Weights of a small audio captioner.
Model: decoder norm layernorm_no_bias, decoder activation gelu.
Training: nadamw at rate 0.0012, batches of 64.
Rows from block 3 of the text decoder of a small audio captioner, named by matrix and row number. Rows with one number belong to one neuron. Each number is 128 + 32 x the weight over its row's rms, rounded and kept within 0 to 255. All counts start at 0.
After each neuron's rows are labels from the 100 texts, of 14976, where the neuron reaches its highest value: "fires on" is the input token at the peak. Only what is clearly more common there than usual is listed. The data: synthesised imitations of 52 everyday sounds, one a clip. In brackets: how many of the 100, against the usual share in percent.
# fc1: MLP up (decoder.blocks.3.mlp.fc1.weight, 1536x256), inputs 86-171
# fc2: MLP down (decoder.blocks.3.mlp.fc2.weight, 256x1536, transposed), outputs 86-171

fc1.493 [ 94 117  95 101 110  74 129 154 164 148 147  91 105 122  90 153 146 175 136 181 175 121 136 122 102 120  79 120 121 200  73  77  49 112 159  73 120 136 122 187  55 113  73 107 146  99 142 107 167  67 115 146 144 127 138 121  75 177 139 125  80 120 116 126 153 140  97 101 114 142 145  85 132 101 147  99 190 161 166 127 172  95 166 127 120  75]
fc2.493 [136 100 161 133 133 168 143 123 133 140 132 168 179 135 108 187 142 114 103 161 189 108 137 149 104 124 116 151 111 137 123 164 139 113 104 122 129 138 128 147  92 113 100 174 160 111 144 129 145  57 169 113 120 143  91 131  90 126 121 113 101 169  92 120 118 112  74 119  91 103 106 118  64 154 105 225 111 103 108 109 107 118 178 101 135 171]
fires on: "t" (87 vs 5.3); "o" (13 vs 4.8)

fc1.643 [104  96 141 128 123  81 105 138 140 121 126 126 120 115  99 135 177 150 122 185  86 128 113 130  98 106 149 115 163 134 166  96  77  78 153 137 125 124 152 135  67 179 158 141 191 150 107 149  64 156  66 105 143 132 130  92 105 141 114 194 120 167 118 154  61 135 180 131  88 117 118 186  98  95 150  97 140 158 173  86  89 177 103 151 152  64]
fc2.643 [ 83 163 114 110 141  77 126 102 167  97 137 109 145  54 119  76 142 105  90 141 143  75 138 115 105 136 175 126 131 149 129 116 127 152 159 153 178  97 171 114 142 148 126 140  85 173  98 142 136 151 107 121 113 135 109 117 138 202 100 118 133 177 139 148 138 100 104 136  96 136 161 121 151 146 166 132 112 124 175 119 154 160  84 115 183 197]
fires on: "p" (44 vs 2); "g" (37 vs 1.7); "s" (7 vs 2.6)

fc1.554 [126 137 186 129 121 163 138 165 115 159 158 125 123 110 112  99 119 117 205 141 135 158 169 141 135  84 141 149 156 139 133  97  96 173 147  39 143 138 135  77 102  82  63  31 135 123 108 124  49 118 101 148 166  63 111 114 134 141 132 162 102  97 143 126 123 100 143 102 110 174 118 136 117 129 220  84 160 143 116 142 199  56 173 100 102 126]
fc2.554 [126 140  94 121 125 151 112  71 139 110 155 130 131 100 139 176 146 165 109 118 141 167 120 105 132 149  61 157 130 104 116 123  52 190 107 127 158 124 128 138 148 112 126 166 138 134 139  98  78 102 167 126  83 147 162 132 100 174 124 112 119 125 158  88 135 122 103 157 138 145 118 110 132 102 168  87 113 181 101  88 102 127  86 126 111  87]
fires on: "s" (42 vs 2.6)

fc1.10 [115 127  68 111 149 113 100  96 153 162 149 110  91 122 106 148 163 168 117 114 104 143 159 166 190 166 134 102 118  93 209 115  76 180 135 105 135 147  92 168  92  96 112 151 146 123 137 210 118 131 139 142 178 136 167 129 133 115 140 117 139  94 126  81  81 200  77 153 168 162 154  99 109 135 110 150 164  81  98 159 166  96  90 102  98 146]
fc2.10 [100 154 107 149  59 166 148 162 153 122 161 132  96 107 186 137 130 107  98 109 119 139 123 126 163 130 187 170  96 135 112 112  88  73 175 165 134  77 109 150 144 140 149 130 156 116 101 112 181 127 128 189  80 173 142 159 149 181 130 164  71 129 106 144 124 104 152 118 122  76 103 173  77 128 102 162 127 122 125 128 132  98 175 133 125  88]
fires on: "t" (100 vs 5.3)

fc1.60 [110 104 114 170 116 117 122 123 167 170 132 140 127  70 120  84 220 142 142 135 120 121 103 103  73 106  96 163 134 112 148 146 149 161 145 166 122  99 183 164 154 127 184 161 133 145 172 133  92 131 115 164 118 121 149  72 174 157 130 127 124 167  52 157 118 136 135 109 110 100 125 132 135 114 135 140 106  66 117 152 105 164 152 146  66 167]
fc2.60 [105 143 155  78 140 118 132 137 133 180 142 189 101 222 165 150  56 133 111  82 154 149 145  80 165 177 122 144  57 163 155 116 112  74 122 153  77 160 100 205  87 124  91 110 107  34 143 144 178 128 145  95 110 116 166 169 117 172 120 129 186 170 125 156 156 106 112 125 136  87 131 134 156  78  79 164 124 121 161 168 150  98  71 132 143 117]
fires on: "s" (74 vs 2.6); "g" (17 vs 1.7)

fc1.763 [122 121 163  98 123 120 124 177 128 141 175 111  93 131 104 150 120  90 132 197 168 137  56 141 133 133 144 144  92 162 108  88 128  75 123 164 115  96 117 161 180  56  86  82 116 111 117 178 123 183  83  96 118 148 115 125 111 110  92 224 179 126 113 138 107 111 156 148 119 102 106 128 124 161 130  95 148 146 137 143  58 184 107 143  79 199]
fc2.763 [ 84 171  88 127  54 115 131 135 137  93 100 135 103 110 125  82 157  48  76 104 150 129 169 129 132 137 148 155 153 144 100 103 207 148 166 129 137 148 156 177 130  96 105 174 145 152 123 126 144 129 156  93 141 109 164 128 139 150 100 101 123 193 161 101 134 140 119 122  91 146 113 163 183 121 132  90 151 180 117  89  82  55  90 122  73 135]
fires on: "p" (44 vs 2)

fc1.300 [ 94 145 152 116 117 156 101 121 206 122 146  90  79 138 148  90  92 116 128 177 115 161 132 182 110  77 126 159 127 128 128  52 138  73 141 136 156 140 194 142 135 123 156 143 101 115 122 157 114  71 119 126 237 134  67 183 101 171 121 168 163 135 129  88 113 133 158 169 132 166 107 115 101 183 115 120  85 131 141 108 184 122 139  95 144 175]
fc2.300 [115 165 139 148 137 170 114 153 116  68 143  92 109  62 170 132 145 158  65 120  81 102 144 127  99 105 135 116 106 138 121  50 126  94 114 164 159 156 141 125  66  84 109 133 147 140  86 145 135 139 136 104 147 138  91 153 135 159 107  91 113 135 108 151 115 172 135 158  99 157  91 139 113 174 120 151  91  95 119  98 147 116 133 146 137 154]
fires on: "g" (99 vs 1.7)

fc1.81 [122 170 144  93 132  99  64 133 181 200 163 117 148 148  99 178 161 167 158 139  98  90 115 169 148 172 100 116 109 111 131 109 102 138 130  83  64 167 112 150 148 127  90 128 139  68 148 139 129 100  86 134 168 151 156 151 174  97 151  65 110  95 127 131 114 201 132 125 163  94 116 101  93 132 162 138 102 104  88 125 136 169  97 144  71 111]
fc2.81 [101 137  55  97  95 164 100 118 170 148 161 144  99 143 106 145 136 204  95  95 126 194 139 124 136 172  90 166 162  82  94 110 139 133 186 113 168 101 152 119  80 115  70 193 110 173 171 119  87 114 140 134 104 117 129 155 150 174 138 168 125 158 144  98 150  88 123 101  85 140  65 139  84 143  97 101  87 101 115  91 104 101 127 175 169 102]
fires on: "p" (100 vs 2)

fc1.522 [125 111 110 219 123 146 146 165 118  84 107 155 114 130 143 171 127 146 126 204 141  54  86 130  91  94 137  97 150 133 145  79 104 142 142 136 107 160 163 124 136  84  70 137 135 158 176 166 100 154 161 129 119 166  55 141  98 124 132 103 140 139 115 117  17 119  88 158 125 170 110  91 156 165 167  77  98  78 182 122 156 172 169  61 141 172]
fc2.522 [144  99  87 121 113 126 107 113 161 125 154 133 122 157 188  73 150  70 111 113 115 159 137  85  73 145  82 146 125  46 177 119 226 139 139 128 121 130 119 117 124 136 168 163 106 146 131 132 105  90  79  99 140 101 142  69  98 121  88 150 167 174 112 186 140 104  92 112 120 143 128 185 153 118 112 110 151  97 121 142 127 118 160 124 172 148]
fires on: "p" (57 vs 2); "z" (33 vs 0.4); "m" (7 vs 3.3)

fc1.191 [101 163  76 155 135 154 118 159 168 157 155 157 145  49 104 137  84 172 151 115 132 112 118 157 133 158 132 191 132 104  67 107 163 174 128  56 116 145 183 190 172 114  60 139  89 169  94  87 113 103 123 124 129 121 181 140 107 146 152  80  96  89 105 195 181 128 148 143 117  91 112 111 141 127 186 126 162 109 128 120  66 116 126 113  95 162]
fc2.191 [161 150  88 121 123 130  82 175 163 121 114 140 129  47 101  69  94 136 129 167 107  84 130  85 102 108 125 123 126 108 172 135 162 183 138 110 150 128 133 138 159 148 157 187 104 168 164 111 156 149 146  79 124 112 121  90 134 131 111 187 120 166  90  43 186  56 105  68  97 149 133  85 193 187  66 147 165 100 130 174 124 135 109 107 151  93]
fires on: "s" (51 vs 2.6); "n" (43 vs 6.6)

fc1.677 [138 105 204 146 145  77 170 170 105  95 132 162 106 127 157 144 111 129 121 183 212 106 166 122  84 110 150 128 143 114 105  68 142 145 161 165  84 187 105  73 200 154 162 143  82 118 120 139 124  80 129 170 120 171 136 121 136 147 156 170 114 148 143 125  62 177 125 118 127 119 117 118 145 190 145  90 125 183 146 172  75 117  75 143 166 149]
fc2.677 [150 118  76 113 116 143 120 159 165 114 108 119 109 123 174  88 150  78 128 143 108 192 140  87 177 152 126 106 137  65 144  98 156 134 122 115 114 159 110 116 170 183 179 166 120 145 165 169 162 188 112 101 153 189 112 128 152 152  96 128 123  96 144  83 173 105  69 140 133 135 122 120 166 123  96 158 191 127 121 125 116 116 152 154 162  85]
fires on: "g" (100 vs 1.7)

fc1.405 [159 143 122 100 115 136  73 115 113 188 111 131 155 104 139 178 185 133 100 123  96  91  88 116 161 113 167 179  86  31 114 167  96  67  96 124 105 128 152 178  95 106  82 150 107 152  56 128 133 178 109  75 153 134 150 169 106 118 188 166 129 130 130 158  98 182 133 154 115 118 124  91  84 106 150 127  94 136 174 235  77 111 154 136  36 141]
fc2.405 [153 129 146  85 139 134 152 165 129 107 140 196 125 110 160  65 104 152 102 100 138 129 125  75 140 164 186 186 121 173 146  78 143 111 136 173 148 166 145 108 160 124 127 105  75 159  84 109 170  70 125 134 112 125 125 174 108 137  95 103 113 120 118 186 169  59 139 137  97 140 113 138 124 161 133  50  93 142 135  95 113  89 149 161 149 100]
fires on: "s" (43 vs 2.6)

fc1.539 [ 83 132 157 164 109 173 128 130 114 123 137 161 132  81  57 137 122  42 129 112 189  97  60 105 108  71 143 139  97 155 113  95 171 160 164 106  36  93 150 145 163  93  86 103 108  88 105 160 113 131 139  68 133 161 124 116 140 133 169  91 117 156 100 117  71 149 183 139 118 152 111 107 118 111  78  78 159 144 169 176  88 128 138  98 108 141]
fc2.539 [ 78 127  86 182 122 168 158 117 156  87 191 112  97 146 102 122 173 134 123 143 169 128 119 152 156 103 152 127  94 164  91 182 148  61 103  92  94  82 168 194  84 102  99  97 147 106 146  82 154 161 159 165 145 123 171 158 129 116  89 163 156  92 126 110 101 169 181 119 149 193  89 149 154 112 144 145 130 132 123 124 140 113 165 103  99 138]
fires on: "p" (70 vs 2); "b" (23 vs 2.3)

fc1.381 [129  93 172 141 173 119  51 113 132 131  91 119 102 156 100 165 135 127 137 148 168 183 123 137 130 155 128 122 116 120  79 106  76 102 141 146 150 139 107 137  57  62 128  96 127 138 153 137 130 142 161 146 122 150 123 108  86 105 131 173  87 119  99 127 131 127 176 130 148  97 121 142 109 189 124 153 133  91 145 186 123 134 150  94 102 162]
fc2.381 [180 132 122 129 145 111 130 154 128 126 135 154 139 135  34 144 152 124  93  64 112  85 134 113 131 150 130 142  93 125 166 104 115 184 103 151 146 134  89 121  79  89 144  70  90 164 103 140 173 134  92 123 157 111 153  98 164 131 137 129 186 104 136 136  89 101 115 142 122 159 162 103 127  68  77 105 124 135 164 135 140 137  69  48  94 146]
fires on: "p" (48 vs 2)

fc1.767 [ 79 127 143 137 173 137  98 165 150 177 161 143 149 136  88 129 155 137  97 179 118 108  93 133  81 165  43 166  95 119 103 128 136 130 136 150 159 132 184 189 111 107  78 143 156 123 148 162 130  95  92 150 109 170 115 160  88 127 120 107 124 120  92  98 161 159  85 118 163 124 106  58 104 190 164 124 125 122  72 177  66 124 184 113  79 175]
fc2.767 [107 171  99  70 104 159  97 131 153  78 108 135 158 123 146  89 130 145  63  93 158 128 149 121 116 130  99 136 150  94  59 107 202 162 153 124 202 160 108 108  98  87 108 175  91 176 169 129 124 148 100 112 101 126  89  68 122 174  59 128  95  91 117  66 107  98 112 109  63 150 121 125 126 156  78 145 127 106 119  99 101  76 132 141 162 168]
fires on: "s" (100 vs 2.6)

fc1.47 [ 88 161 120 149 137 156 120  95 155 175 139  61 173  98 126 155 116  85  94 162 137  50  69 134  85 142 149 156 110  55 162 156 114  98  96 117 135 108  91 136 136 138 113  63 178 130 132 100 108 174 119 165 162 102 140 130 127 123 171  83  94 135 139 211 125 116 153 106 104 119 175 103 153 117 131 128 143 125 153 199 107  91 173 125 110 139]
fc2.47 [129 162 164 106 187 117  97 164 136 148 145 195 189 109 121  86  82 124 156 109 129 114 120 155 151 151 128 169 112 175 112  92  88 134 104  91 155  80 157 140 116 143  81 117  81 136  87 102  82 119 127 157  86 118 158 173 114 201  74 134 149 176  93 139 119 126 147 136  70 116 142 214 107 104 101 132 141 184 144  95 116 129  90 155 168 118]
fires on: "s" (98 vs 2.6)

fc1.202 [ 88 158 113 143 145 133 115  68 202 170 119 110 163 155  85 136 139 103 114 136 155 124 100 114 145 126  75 143 141 152 187 176 138 125 130 131  59 174 150 166  96 100  97 102 155 120 118 110 153 212 168 116  93 115 146  84 114 140  98  88 155  83 180  99 142 128 172 141 167 121 150 118  79  92 140 160 130 171 137 154 121 111 110  75  61 143]
fc2.202 [110 107 120 219 117 108 121 139  99  77 114 106 133  93 151 145 137 142 121  93 163 152 144 119 116 149 174 135 100 127 117  50 121 122 181 112 179 127 140 133 169 146 158 149  96 159 133 133 112 130 123 164  98 184 148 118 153 131 119 139 127 140 152 112 104 150 113 154  91 143 121 142 124 179 100 109 142  76  98 168  79 178  90 159 180 147]
fires on: "t" (93 vs 5.3)